config.yaml
dataset: "synthesised imitations of 52 everyday sounds, one a clip"
num_labels: 68
init: "torch_default"
beta2: 0.99
batch_size: 192
final_lr_fraction: 0.01
Rows from block 6, named by matrix and row number. Rows with one number belong to one channel. Each number is 128 + 24 x the weight over its row's rms, rounded and kept within 0 to 255. All counts start at 0. Numbers have three digits each. After the name is the row's rms in percent of the matrix's.
# filt: filter width-5 conv, dilation 2 (model.blocks.6.filt.weight, 256x256x5), inputs 0-18, a 5 kernel for each
# gate: gate width-5 conv, dilation 2 (model.blocks.6.gate.weight, 256x256x5), inputs 0-18, a 5 kernel for each
# out: residual pointwise conv (model.blocks.6.out.weight, 256x256x1, transposed), outputs 0-85
filt.161 103:126139133119112129133130135134145145147141146162158161163173118107114111126124120126130154129121114108111157182173160159121122104114124132125132155171129121123123118147152166171190126111115124139123111103112102132121114116118158166173171166113101097096104120093078075086146137121130137
filt.162 100:117126129117099129118126123123109118118112094124121122107094138132118134127132117119121123140147137128115121129133128128107099091078079144126141137130155150143129121107099110126118124106100091091121113108079077161159168163149096084076093094135128122132131129137127113120073067065057083
filt.163 100:115086087082105138140146139141124116129120121133123112110107106089083104109127106099103105128129122114123130127150140146146137119123135153156158153146159172172146144099104102109112107096074066091143124108117121152164156158170092079082095107138137144132124126096078079093110080061074087
filt.164 097:120116114118114109107097097100155159162158161154162149140136131140132138149145139144150148127137122116100130123124117126090101119112107148148155146145122119119105094167174164164166090099104110107143137124127126153144137140151111118117122123127133135128124123132137147142110102098111117
filt.165 103:142137143112112129119117116128115136139159144118120121106102172169166157153135145149147146128122126112111114107109110111145161148154152178177180183182151132135119111110115115128138131123119114105149158155149144176181174171176140139142138136120110104106122120114111106110111109112110101
filt.166 104:125129127123130124132124113114150141140129130115125124118114129131127134137079084093090078139130134148141112114112114121116126129121108107122115098073127125125118119098113118110100136150152140128081086100105101116120124114103141145143133151124125102100100138147135150141109104111127124
filt.167 103:153153134143163163167167162147129131121121129162159150159155128141146143163108103110114116129125128141153174171158156141097082082090095095098112121104134144146141147150147134132124121114114125145116102114122127091094095099107179163149163154136148158160140126124119134155163146134127147
filt.168 100:119125111108092088102097096099152133159165155116113113108094139123112110122143153142140146119120100093080115129117127132157167162164172145136139132130055060053024020146151152154161127126114102107104103111121107110110116125122144143135129132136143133119122139129133124120139142145136138
filt.169 101:127133124128106132132138141147109096106097099133139133149150152150128135127170168160168155138143150158150106109107119127145156152159149135143136144149109112113114125128124133145154151148142138137164155153145144166165163171164126114116113114142141131137133157158154150140158151156162147
filt.170 101:139129131135132135140139135130113095106127127161152145144151112109107124132156152141133139123138139147141131121112113116159157159145153147140135124117130127125128125183178163145141121118132128138158153150153164169161154160171120125123123131102125126122128087109127147155099105127138154
filt.171 099:128129125121118192199208201183127129125132139123134128136140091090093084091112105098089088080091105120133151147151149138137123114120118123125112114107123122130142142126133125131132129133120114112138137133128139159161154165173140135138140126133147160153143107114113121126128121110104099
filt.172 100:148143136148152111106111109116165172167175165181174178196184167163156163164129138143139132146153151147156139120140137141137142162147144106122140139129107107113118123154149151164134172170168154160175168169178201144152151163179175156148152148112104110109104159162162154161161152145150145
filt.173 098:169159139143156109120125128152108096102121135158165161153171161139130121104139149149138137105115116125130145153134134146116110115124122124135145131131152167160163157134143153153161138125123119138122120118110096102113129139156141128116096108152156150145164132127122130145122125112118126
filt.174 100:115100098108105131138158155154137130118119093127110095115138108102104101103114122131144150136137124130139127115128119119136151158171159136162170170173133139151156153124130129141145136139134146142150133120115118142144143143137098094095102100103110133141131119116110106113103090092085088
filt.175 098:131144131123128137144133138127129134136142157134138137141140124130138130132117132127135141096107117107110136133120112117112123127137144104101100108118130130128125112126119120122131126142126113113148165162161155125139122120119133123105101105159161155172154142146142132136121125111121118
filt.176 101:142133142142137084093113113120153170197179162143139147147125121115105111111109105094108108122116124126108154152168156149098099119119107087108126120101126120128127129143173174185149107112126133134109101103111119117119147145138147149165164147108113114122130120108119136125116110121124128
filt.177 097:134126138137150046053051049052198179159167162155149154150155142126138135121133135139120134152153172172168091077076095113158171171161161138133112105115141134125129136148150146134138137136142142138130132146139140111120106116123110104108114117107127133127124163184198192179134147166156143
filt.178 100:101090098118127097105109119117155146145132145106107118123126104100097101117113118124116126087085089087083149136140145149119121121135141129128121111112088082098102102145145141135132103120131155150130135139157173143140145143140150134122129137067079090099094104117123136137112123126157162
filt.179 098:168158140138137092081083102090152153149154153168166152162152142134136143155130131119117113143147151145146121114118119123158164151138135124126124131132133146147151143122133127136138130132116109109148142135130123116116111121118117105100101104092084090098096137136135130132144135132119109
filt.180 098:120117137145135072065072090081151138126118132110110120135124153156166157158118120123125122092111117112115122134144143135119110106112125107106107114105126143144152143133132121132121151132152148150077092108123134088073083094072129127142147143125124125137131172165175173176144142139155159
filt.181 098:155137135132150119116115113101160151164164174160149151141162157167163159152149153138128126146157162159156139127124128138078073067054075157159150133127149144141130133126114113127141133125114117111151144142128122126108115119101143125129126134125135133118115093106101102107133133135131130
filt.182 102:149140138143144136134131134134137127132126137140131127131133164155147155165147150154149142090084082098094123127124117116167171174167169141145146144143122115112116112140138142134132142146146148157128121117133123147146145134122172174167155171140135130127132105097098098121146151147146153
filt.183 101:134136135138132123121113106107141116147150129119122121136130111114122133137118134142141139153145142144154131128122122125130136138141138097104111121113152150151149141119119119123125142146147151138086089106111106096101106114116125125138132124160159164161158155157151158154144152165157144
filt.184 105:122128137131129173169165150161075104105126115103108114099097053083087098083104098103094106161161162151149152156163152151122116107105110110103102099114186163163164165099092085075091092106108104102085096090099089117120131118126091123122112099178166165157157115125137141129096123125123115
filt.185 101:100090096101088111130136135140159150127132120107100097106096138127117119115073086081088082198170168147149095099098107117117108117124120103104103117117108090105115116110130126130130081065060079082125116115121118133126116116115115123129138130087091115106103122090091083082093096087090078
filt.186 100:163146131158161115097110111116185163154147146158134136143141119137127137129118136125126119156157147131145116095100099103154153148166159110113106102102126111098094096140137136143139165144161180160128125121138144148132122112104148134156168158112127112088077161137137139122130112114131120
filt.187 101:128128129137153111120121119120142139149154154155158163157156136137143131145159163162161161153140147148154116120119116128137141136141151149143144124120126115117122117153168171163157109107111112123106108102112129135130131139138134138135137150126129127128123097086089095107122137125134147
filt.188 096:133142148122113106111123118128150167145149142129143156119106143140131127115128114112103107176187170156134127121131115126175174178169170102103106095109159146142138118104097104096111126128146125125144143152140109144152165154145130131135131138130119114114127170182195160148142146140119118
filt.189 098:114115119106092148126122122135105107100080087097096106100105117118110105107146143141147133118099105106112110107114106111135141156163154146128126125129078084101105120128134134137141154154139135128145154161149142109097091079092117112108099102123112099111122092103094094098093122130127118
filt.190 100:132138126141162123128128122111117111122134127081084092096094107105113124124073085096089094106115111124126143142140157145133149145139153071082096089097109119123121120086081075076076144154146147148126135127136143145154154139139159148155160162087109107102087125138137142142139149151149146
filt.191 100:174152151142151133127124132127085094087081078107090091083090140126119119134135134139151153122112105103102132140134143145099123127134120118115112121130159142132139141097101118124134122122115116110140141144141132133126114122116149158148142153115105101106115098099087073069097111113110099
filt.192 099:119113100108099116114113121120144132127118132160164158168162122122122118129136127123121114101100107114109129133135136132129126117114118165165157160158156164175183168131130129124131126136124132130128117113115139151144137142145142118123126132129125124131109092092091099096138114104104109
filt.193 099:110120113107125148141145149159113116137139130142156144143140122106094092113168155135150158120136131126132116120133129142186174136164160136133130146146105120132134132155161152170173139117113122135165160162155152159166176181164085084100108122139128120120127123122115100105165135135147156
filt.194 098:112115106105116134142146148128151153160185174119126128119128126118117119134100117129127124123111099098115158146135140140117133148152152140142150149144099096080071096161164174172155104124120133133115135150136125124131133143133134130127133131112109109136148101106100124154111123125135127
filt.195 101:155154143151162155144138141142125136143127121153146135153164103120121120129127135139131132108110098110113164165150156157137139142139144158164153143142165166157160173156144146142130151150148142146153169160165167161152141126131134151147152143100094086099101089089080090096138141139146140
filt.196 101:107107121108104086070084085119134127131126119138140138118109123117123115109149148151150142125124112111103111103116116124149144136130128148148134132136142137135118109143148148138146119113115096096063051074071063101102092094100117105111112119130128121129136094104089076079158141146134140
filt.197 098:132118125108115142152158140116105118111110122136120123114113113119128109128116115116108116102115120120117129124134119109114104098099110129127116111102124118116121112133116118104090132125124115121148150157154152095096105106107124108095080079118125130121110085096106102119119118125127131
filt.198 100:131130146169164160155144143148154152154134135136130139140151104110110117114128124124144158077083108122130156169171155150144137145156162153146140139138137142144146138170149144137143141144149159160114103119129140162165164149162125131135133144134141124128131101110126120123078080085101122
filt.199 097:110116118128121149139128113098070071080079103118109100100087081097107125136142137139147139111112112116098076095115129135132128129134127132123127124116118123119119113169151141132129118140141141134086093104108110140130121098099099116111102109152148137136129118132118120123109126117123126
filt.200 101:125121124132120115118120115120135122116130131153148133143134133140133140143120120115120128129135137144141118107111122113112115117120124128134140154159126126119115117142134133132137120117108118117149136139147146086109110114114095083089105111119115111100111098104100109103115102090104111
filt.201 099:152143144163158121117119122124119119134152144144143146158156091095108107109128122119120111150163157178171141129123132141124117122120106117111123125127160149139142155124120129130133158151152151149110118113102098126132141149156102101107108100127115106108118149134136143144128116112110102
filt.202 100:123145131127144116126126123127130114125134141138162150141155098097103109114143155155150146098093083102115153152146140146151163163159161145163164171166144153153157151163156161156146140155151152172111115112113121138160172176179134146154153159134143152151138120118117122141122122123115128
filt.203 100:168161159160144138147151160161117118130115134152152161157149150142153145151140147142140144157148126122113133131135127124114114102101123134142140148157129123112113096115133135130137133142157143151138132148145161131136127121129148155172166172110114112116116141125131118118153142153153153
filt.204 099:106114114115121120134135141140148162164159144135130129130131125123108095120132120111118126124126134122130091102120121104138144140160149134121121134135074083105102112140133134140132114135140158158153152145156163123127128139132132127123115105068075075062061073089087086085098116115121115
filt.205 100:114120123120121145148138136121103114135132125122137132131113113124135135131110120129134144111117111106096162162155153143126132132144155141160173180183184179170154153119119118130134125141138129125102114116120118137147148133125143162149146143156151147146149122133130130127119120103110112
filt.206 099:147132116123156124124132118105182153138156160159145119114136137130131138151114128148133138173150145160165125112092099102136138146152164115131131122112117120106094110137141140131123101097097118135122119117128144117109119129121122138137141143128135156157150128116114147169102095101129132
filt.207 100:122135128133137114111104114117123126146147142052073090076089118127121122112100112113126131116125119117118107124132129134153162161169175092094102108115107104100098103081079089100110125148148147151111110108121126096097117131134147151152159161111116095095076130137137132117104122128145137
gate.161 100:147146122102107152132130128136112122134116128180177146128130158160154151160130132135135135167161143137132128117111100086087104115099103142144155158155146130136142120120113109106116132133133124132141131123113126155125116109109144132117105125165151161159162161161154153158112113104091101
gate.162 101:132132128126131141151151156153078063072071064137143151155156152146139139130146153143143158126119128126125145127129140154120131132128132129133135142142122112112117123139154152151161154150149156148112118121127137130127131156147152157156166171132133119115118152148147150137159156150158161
gate.163 101:094106109108087169163165172172082086079076073102101116108098111129125114118155145147147147094096110108099136140148148151134127111124127162148154149152139141152149141147123128123133107111104111104110124111112108118102104123124123135135130140220209214212222123125129133126108119114114120
gate.164 101:149167165160154157149145157156101104108095091132137124133129098109120119120132135117125133104108122122125177169168165143092097099096098081088076083083134133140144151137134110124128114130141142139121124122129136100096091098094158174168170172152144144143146138147166157150175178181178174
gate.165 097:110108122128120180178182176180130129133129131137123129126123137131118111105125123119116115127122116106105139133138154143103109106096099145142132126128153139144143140140133125123120132118114104105112109131123125147136147151169153143155151151149145134130125149153146134128147148155158145
gate.166 103:123112119129124122125137130134145146117107107122119121128134151149136148153139138137143147113112111118129115113120117117174178180184187151156152150155111112131134139137149142140136136134147163176134135141145155129143143136137138151141156164112109119118116097105118126128102109114133134
gate.167 099:147144152129130186196209198187133135132130122113118128118114117102098104104118125131131123095097100115121155153165142138081090097098099120128134131127154150147149149116129138132122133125131120119113106104111114149151161162159143128119123134132138151160149106114118116116132125127124125
gate.168 098:133131121125139202192186183197096076065074090123119108121131121116101091081150152155147147118118090091088141137142149165105100099101105159153164160163115117113116117146149147146165130116101105106097089085094097139132130136136121118104103097176177169160159127119097102102115107093098098
gate.169 099:142157176180183164167159152138094104106119116186187194210214104110126132131132135137134153126139144148149137145145152142105115119127132135127137134142160152158156164137130124133136131143155155151143145151149158114127128136132128119107120126131122125114114130146160160144125143137147147
gate.170 101:109098083091084136140136137135118113121106109120113102109107152136138127117129128127130122160150153147145113105099106123041045066066055122117126124119143147139144157141139133128129109106102107098110103111110111146149139144135126113101094095153162158160155152150145149139112110110102099
gate.171 102:120148155157154162168186193185118126131138121126142136137132097094093092106125125133139143129125115112123129141148144130153152140133123120126132141143114131138135145142150161156148155160160150140139141133137131166173185198192147152160157147117137156168177165155153146141168169168151135
gate.172 099:132136139134135129125135139139106122135143131116128123129120153159158154142144143142145150097108107104097181164173182195055067063066072147149136127120146140121114106120120123129127128130136131141111122128141144099090104107105123126134129129156143142142133127133148148153147150164168183
gate.173 100:146156145145161135140147141126140146138151140145158154157167130134130138126162154159172184109118111116123147145137138136105095093102107137131131150155123125112119128131132136147149148144149145149092101107095082139153166159162140151148135115156163171193204143151151154162138145151151139
gate.174 099:141135134140150128143142144146096101099095109180179168171164122127123121124159145136132130114132115115114150159159164166108101091091091146138137140141149144152171159168151144148137103092105123127097106093086090108103103113131143146165179189169167156158150128129130127126127128130132142
gate.175 099:106120135155176147148151151141106106134115121138132140142152122122118127133141145147153169135118112107113168152148163160111126119122124118122120132133136134125135130126139149147143119135152169184124136132127141131142144124118122131145154164140117116120121155137135141145162165180190194
gate.176 099:103112133158143145166175167153039060096127140118109125134137132116113115109157166147159152106102106115118108120137144147125120122131136123142142146158117119140147160129130128123111114119140148145128130139148161078125154179179114126138138134121133131133134117105124133135132133141154150
gate.177 101:144126118128124158156175165169091098101107084133132131133107110097085091087146139124125132155151144148127115115113130139146137138135142151141134126127165170165159139131127126120110151140144143130087098109115113130128145137130125116116107100168179186170172165161165170141109116117128117
gate.178 100:123113097094104134135147153155077083057053067127133138131139159153131122129129126132130128172165140132143146141140138157127123120115117138148170175170165166170181188091109127140139153133126128127130129115101097149148162167161120124120119117141141150167164182171158147142136115109096106
gate.179 101:156167175167159143147154157151105108112113099144138133141132112116124131144149149147151153101110114116113135133133131133139134133139134128111110122128154144141131128135131122139124174168162159160137154153149140141134124130125125135133137127147147156150161146150157156162164181175170171
gate.180 100:145145136153175141149162163171106109096096114113113102105123116125119124133132138137135138119116102119131133138133146152079083090077086116130143132135144149152156152129123115115108095098103116137074067078091104095102121124136134141134143152143159176166155099097098112122116114113118133
gate.181 099:137119111128128155155155158163158148149139130151136125130121143133135127121128126126138128129119111111116131125123123123120112117130134150152153160155140127119120136120127124137125099092105116112119110117130133143137129136146133131141140137143142135132144117117118098109111105110102105
gate.182 102:079082077085092126131128129134117107108125132111112114112106136128121123130126131137137135119124124121120132127123128132106109102117110117116125127124083080090085083136137145141137108120103103097095084075096096078076091094090123124117121124147146144140140156155140133134137140125129133
gate.183 102:112123129129126153160148133130089079094104064109113118113105098117117117110123139145148138130141138126127127121115115122128151150149144123130131136139129133134135141161164161162150101129132122117090100089091074135128131119112097101101102098144151156148152111124131118107096111111100079
gate.184 102:092093103094104155164166159159090088081091092129112120103114101094087082087152139138145149118119122116112128129136135140156148147143154147135138133129132130142143129176162167162155095093100107117090091096100108121128129124133113111108116118202199192185202109113111122135117112111122130
gate.185 098:185189181161158137141140148157095101093104091155153148125119135145156135124162153166136137144136146143128145145137144140107117124128133140135136131130157163166163163118110121114114129133136132134126128137130128088081077089100112128130130136138141141145145094105096102113138150150136148
gate.186 104:147132125134140107122131134133169150141143131080071074086105149137122121123124136136135137124122114111116102099103102093125122117128125119125123123120101106104093093075092108119121128117115134139125120106112119114118124133136104115125132129130136143143141128104093114111123123120135128
gate.187 097:124120119116118140139128142148101100116113111132124125123131123128135125125142147150151141159150138125130102102095103105137132129130125113114117126111105101094092096146143144150151144142135135128091095102107110083086101121117126113114124138136132121122121150152150142134110109115122126
gate.188 098:136145149141138180178171156162114127130111099155169176160156130137139140114132117126125113138151152141147147151157153161104088085088084123113117121126152162167150150152135139134140130134143132129110127134122114107113099105110173166179165141144137123117113140146133130125140159155142113
gate.189 100:116131130130128158169174176159138135147133136129128142143146128131134143140135135151157158117128134130138147156152150143167163153141139139157163161151100118115119127146140158156154133145149147142126130122120112150167168160162169169158159151137140141159167126113111107123142119114114127
gate.190 100:139126134146149153150156146142091105097101099133131137140142148143140150155130124137147158176167154156150158151149150152080085088114114101114119120123140135134125113117132143151150116111121140140119110110113115110104103092089150158153168159178163162149147177162152151158144121131152164
gate.191 101:129137145139136183175189174170092100118114122130136145137132090088101106107107110108116125098091092080081167162172152146090081089101096117115124123121180177166163158136136130142145116115126117113106108109096096126129137128131130139151147151167170175173168122123129123113106105120118112
gate.192 100:114115109104087128132134139145126120107108110133134137134119135136127130129134130122124125075083091086075140147149150151115107108107100159169160166169089104113118115161153155151150111108106109098100086078094088140142134146136134142146152149135141148150158136125126135128128121117124125
gate.193 099:151156142126131136159164152155092101115101097150151146127131109093093097105155138131127128088103109121125147162162151149132123108108106143128112110119150145135148163162158148141133148153147129130127134127120107093120127110107117120117091086110129141148160105139161162161140145154151129
gate.194 099:103111108112109107108119130145106122117124122133146147143135138141136131122157159154148144090078068066081123128123124136113116127118114160173180169165144144148152151129148156138147123115126130137084086100112113128132152157147150157157156153179182171181183141129126131133125111111107113
gate.195 102:113127124116129151151152147134130128129128141119137127119138136139138139140120142148153150151159153159164135128120114118119127137142135113128131118103130131124124116114132122114127122137150145146132139132134130109117117114104142155148135139176172195210207146138157173193123135139152159
gate.196 100:127137126119128143156167166173115111118106118120131142138142105106103111106135120131132123103112116105116152150146147158125127121113111115117124131126120123130127136145148165158151123126108101099079076088095100111125143151144157152140142142151142143164166106108108106113139141140140145
gate.197 098:123130121109099145175197168147079090094108083125115115110093114098074083089138129130140138121135137129127153185192163142113094082102115139130127134132165177190167157126124124128123132136133121111114104114106093100116123115106128129107103103155167169165157127136134128107096101107126101
gate.198 100:101123124141148143142145153143123116111116117102128131153158134147143141140148157152144159039055067082094144155164178168173166147142146142141143135144094099118135138145141132148150162176168163155134142142150149087093105127093165178169182162156149149145148130125123124119147142146139140
gate.199 100:122116109118113180184176174172112110093102118121124126136126120108108110111152151169175168094092097086076152160153146158087092103108090168179196197179109112114120121143162171172185121112127131129119102093121105149160157151131112117113124141153148147141152121112105096102128128130131140
gate.200 104:130146152147138173173161156161115103105108096167177160154151152147161150147171177183189191116123133129109136147144145142129124128130133157152146156173136153153143147153149144151153148157163151149154152143144141130110102109122171174169166160157167168169170129130138134118151152144141127
gate.201 101:131139145145157124130134138131109113107110104145139145149153070068078085089139136142139142088091088083087134131136133132080080096102104112113116118114192190188183183141136136137131090092101108121094094098099103114114112116116109114124135137174176179181182123124121126134130129127139138
gate.202 100:141143148140141175179174164167064069078076070127141147133135100102113116118154155151160157056053067059067160153161156150119115113116122157157154161158166154152142137140137132145151133131124117117125126127119120127134136137131131139146148159184180176171169111113114111105119126124119107
gate.203 101:125112095105102133131132135137111133131135123162143131123126114119121127117131120126136149145148141136119149144147145152121123128138146157152164167172157141143135135141144148150163101105102112119080082077083090160152152141152095108105114118137135135137148179169169155145133139135138143
gate.204 102:112108108126104146143155156150082072060069079121116099103094098081061089097139135128126122138135141156135112107101092107119117123126118135126106102097152144150144131121121112103103124118121149143109104099128118133131122130128117104093103098127121134130124125127143155155112111117115122
gate.205 103:133125136142160134123121117123135134132123136123114124119128152149151156159130131147153149136143148147145142144132128134113114122126123149144148144135157152143137136158161159144137151147151156167070072092105110136133124123125181164159161164158152139141143150145144156170116110118138147
gate.206 103:104115124132139152149140144135092092099110115107115110115114118120124125125172174166151144079091089098113154142146144154155145159152154211191176152152154168157157161162131131133134133136143142157106121125121121114114116120114132132139152150159160152155143084093105122141110122131136148
gate.207 100:127146163144139150154149144137097105112105116102109123114108122130129130128136136136135150121130137130120138137139136123133124116125138106103099106108100117134121113113104105101113108122123113102124142133123122104111113102087137138137135134142148149150162108130145151128155158169162164
out.161 099:101122132158114132175149110151126159106115119114128128133143155139124124131167105117160116113144131171130134155149153124121120145118156113150146140148098113127126121157115167140112116148123155094133082120100175162129147122149136118117105149112117119118095147
out.162 098:106110129088136164126119089170134148114092115110140131141130070132165073127127176142113171119084149165112122097129137139129113105139125099119165101098138096134117117100108174165167145161104156134134153124167143126089112114117138123122060111156135114131141134
out.163 105:127108080093150218117138146169104144124118100086138085115112147113123108100114127106118134088114095162122148152121107143158102102115153111094129104126117071115179134127108118116177130174121126128149101141130119125139165104177085131161118128089182140126116093
out.164 089:165125113118102128109124122115148098113122113101150114120146145151120128111110121129134126143137156062129138085111114145149083081116158175142154149133115143132137153116067107108116109117117143110122124158112112143108122103158147102175109126166146123112146146
out.165 098:155165107132113124139114124127171120153106202205105172163135120130133098099170143143133115127173140093161113165142122119105130136150125163148121143116103149105146140170131125057121124145160140129160124136130119118131124117135171171161124126124138161139130132
out.166 080:145118093132160111156126090111119123098129114119114136129120109153135127131125113117100078144176139153101161112170130123151122125125167071168151125121108127096142161120130127111117110125062115093144130084121124102149125118121139119124092137204159140091146151
out.167 103:146113121128160112092155105139167134117140125139168133100109129148137147121129108117125186118107121118128153139116106093148135140167161112181139108127152150145138138105172137141159126134139109139134151106116152100192151138151092121137200117117149087129134131
out.168 104:133172095096135117141117160140138116095112150137119153108125132180118056133087133146084140200139135155142101127130120127129136108159159176138129143162146129135134097111119116147122125107120139146150164149162148093119144117104123122152080123096088140125096085
out.169 081:099115123106096133168116149125135145098155169110130150117182144152130117141158130122116134129160139159173095161138146153158143136127151080101144144133122137134100108106129132112147102105127118123154116143127085100136110122111146113118117137093132176116106131
out.170 097:119129130151112140182099112129126154147108079122109193159174112132175126120188123112161123115153124160119148080120139165101091160073150154154159130153129151162129111146097141146130174149110161145144123140122153148108101127073113137116086170152109135116093170
out.171 091:111173152121117116121130120131098095145164169158143119139146109148117126134133112105065125135146142144102099136088130151104137129164158115122088144127155175148128130121094169103126143130104144096135193124153093103113111107125146112173106126138091175111126160
out.172 115:135119177147086106156133145114135118149151127109111165155115123152131168153169132109152101097165126139136075163129113145118110146130108155142129162169154130126109110150127192117129125102128113145121124104157135143123118183176166144095168107094151157127138153
out.173 120:087089108134119162131125181123104141125111066088172151146149120096094126113114087121152135110099155120141139119160174119132126136117175114118122130084104095112155140148142086114132106144067185144128118190091119080144136154135148141121093108125144126170092136
out.174 105:134144107100137178158118111156131135142145122100124109131166165121158143137148132130148120167116115106132119141076100155140132122113143170148166132126123137128117136130099140103169149138182083140137108143128100125098117125122128129103170111135100176186143107
out.175 104:142104146149115136133137112081106138149145103129131118095118131144118136127141093138106104112117144155106116099141122126112112137123129129158121108105153120124116124133129148128127105149125125130105125103098147113109146111151134173145130154135086161147036141
out.176 117:177140115201174132138135104126131163159084172146109148147117080111139134131128185121156168160155096134122116141131115148149117126116118128157109149195105166146133103142141117154150154139175154120098118160139169135130125166106142127155139120189125148101144114
out.177 117:106117132128120141152126128113108097127124149105121214136137116128136128141149173129166144145091128122154114107132100120119108106101117169135159135157186133134135096124129135152145120095153112183143156122122123096119143169106127128113148128100143108103138152
out.178 089:159139133096153114101109182115128125159155112148125090107124134153113098142122160144150177099098130170166104163184140111144133143166113146115134140166083131156153136122134153165146113134163156125128096138166158169121129140097143140164104094125116106127114108
out.179 098:076158128141119147109113136153131175099153131091087145150132142120139141126146147100151102119142115160133165135106170127102140138069109137137142133114153102176143082122137141137157174173124153144158137168104111128119168169133089106047164119151138123155118156
out.180 100:124068115096118084113101147113164147122095098093142150141164131158147158119133138094129123078076137146141141135156174086111158148131131137112113087094117086087122119131132115143105136134102162156162145140141095098119107126091113079177146097110139096165150122
out.181 081:129094161117082128129122154134147112109131089081105125138128177117137082132132149153143121160105165163164091143142136144118164112133149126099122147099163124129173126119106132186125120093102123119126116116114131144146125133148162153117147128103176127090122144
out.182 102:114145098166124111114131117115130153124128100136163158152109117103137095150065144093115110154094114168127126151171126049138108158127105109112102114123135090133108109147152069165095122142141132138103157151143132137086146169128096094173127090149143074148105130
out.183 087:114129105131175111168102145136149115135141137088140137129127159154126117145169143135190147157131138122139131152128169206105116143120156105101149151120153100117114109149091140142118131128176142132170129120136146144164145105121115121132127154098121141141170114
out.184 108:108119132125124140149137134137095112120155141151121131137104157103075152149131128152150082134144134111132168130137117097127129156131111069143167140154140170145117125083188105161147104155155103149110128109099132132133138141138086140109141154146136074143114141
out.185 099:126122169144103106152115115123115115138142148165100141135119092124151132157131115138123130208141109087099126126109104149108098135131139131150139161156115155164101134134125148091112138132142087093101101110112152175099102117128132168076133180157086132110124155
out.186 072:172117120119151130133061170069128080157159144135073125128106142123142140128118112159144153107108131140138118165099143069134106114130097171100091119130104148161076102158123123111141140107174149136135094141100118175124098148080143135117106108169093133154117148
out.187 094:125088107131111122122063145148123125118089072136148146135132131170130133125094129160159124095149122139132111103150162154117141137119168133186146094119097156095114147118109120118139161098107143182113103160192159111135129128067141143122107117146131137164131152
out.188 105:136088140103106128163135108098134145111109121131118149146109136135173140135099164113131072141109145155116108124141141094132129129070090131093109100092125090111128069146138118156113122153162134158152104136093117106097136140123118115113118128143082137169137119
out.189 093:114104108149135107150169106111168110155123091139168115110130163129117111172170086118157145140141110113037138106141152116128141156150149141139125154132184081121120152146151124118142100169074136129115181134145122133129121100160130140132106167151114141146118125
out.190 109:154128106135175117133128158102130084094153124184059153154118134202103104116159120169128154104115174099144148130141155114177154146114077118142113125141160125152166094123183136143144121144152135122135118113142121137131105161106075132139107099150147094156118103
out.191 115:136125111123107148140109176131196130110118146114091176113130161148117138136123164112159102125108174140154078137147184073118166150135133132112131136163119094140151120112102098135105149093148160176145110145122124136118083154099149090149085103127119090154133140
out.192 087:125128126143143126090151104136118109152126130142131115084139131162138144125135146133145096092140137156121175152155132146155177147147145113146149106131168093112172119145149115102124142117145153145141138112170132129148087150150144116170095109107133129100152108
out.193 100:137159118126128170123120147128164139117121128148108114105137128140112127154122125117112111175105139137148119134137181081145171116140138163113132142122153119178115165151083121100115083144100167126120115118102126126114094120135085115104098127100123156131097120
out.194 098:100148095104125133117173110121110169124121085077108091073145127103125125133141144110128111121129161147134138150133110124150129128103150127146155134138126128134139128123140141143118114180126156149152121136089154133164114162147110140133101108149166080122084089
out.195 083:129141134126114125124131113146134136141115151097076105121114109132103114126149091141125190119078158127141133119072070090120153136136103171110145139142158104144137200092113105115136152165131144143127143095117137132113118155113100164146118102122135110132150099
out.196 089:130099088100176108127091148112149102162128056103119141127153112141142112134128072093172161113084105131135112056151143139146097103119146179131146120135137078103103130148103120142107087114087123118161142132129126127154124111085161129129117094120145161167127094
out.197 129:155130143129142126134142092147133113127166097184124116135141097132170138117145128100112151131136069144090162136091123132153090144153116095155115114164114133161139120114174172110170162163136097084129095111147154161156140105149080135125126156176142134137112160
out.198 087:164114087136181142174137144142160135149135111134090130126128131180141116099147107138135184129117131107103108139133101122134101091102113148138117102129142125146168136113117139148153131144123112121120120104109115106120153111149173158132187116137117155076144120
out.199 081:118114133138149127125131112100085153103137133140118120113134106099126095120107156130112123162095084152098108072122134110165140097132138151147118100125112177120172114085119159174106134162141153135130127107104157091153136100095105139154145130120120138091100103
out.200 078:114158111127161133155082124133136120152118106121153144128123175140117125122115118141125110120182119154102093174183162111123184144145147083157137108131132127117105094136130140146127129103079124136183151126142121128154106109093150143118084129125124090134136149
out.201 119:123123115117178140121131134123090146095090127082119120110144113122116110121089118121096088155126190136161086115128116130112131139114089103153107144135144135134139121107140102131177132154112107174145119175127135110133106178112133169162131053108128117129126108
out.202 111:131096106128121148121130163157127132115116092112166163155166106148117176107152093110160164094119136114144103155114122152151104109084145148129120122103113103110147082143136140122134123135130186127140131146150108114153157139150158109169105139143169155156102143
out.203 084:126136119147127126151087127107120162120143128110114139144120135130169159091151128142149125141146164165109115151100123136178160125126093153159127063112134107151129122151078131140113172137158113104136112120115146143104122179116165169141135098161083142111132126
out.204 093:128144113129178141112066109128163128131162135129096118116147171141165143148149138119139108138137118135108108106130132166140141112124115149126147111135131138175128120113103180153136096077141129125178128124109146151147113107064128162102121136139139140069159122
out.205 101:131099135116147099165175085131147094095094104148134158148133119167168102126153121147141147110096119068113111143124104134176102087132112102133139126120125100118135071183138152082110129108111144144105156124132125130107153142179141126144135144133099111086150115
out.206 087:135112130090158122130159163139158123155085136155147100143140080131184124136090162148154158125095120100141127135134103142120105108096119122144137118149124113124138130157094122133146100128162118124135103110098115144091140105136094119145167117102110107159157127
out.207 098:153129118138118133132151229101119107142171137149079124156149136145099116109169117139125143110138148172109152151146146127142108152147091116131117144134149100139143082135147098138142120119147112086121109147163127134103141145132123180126093105143145127186102131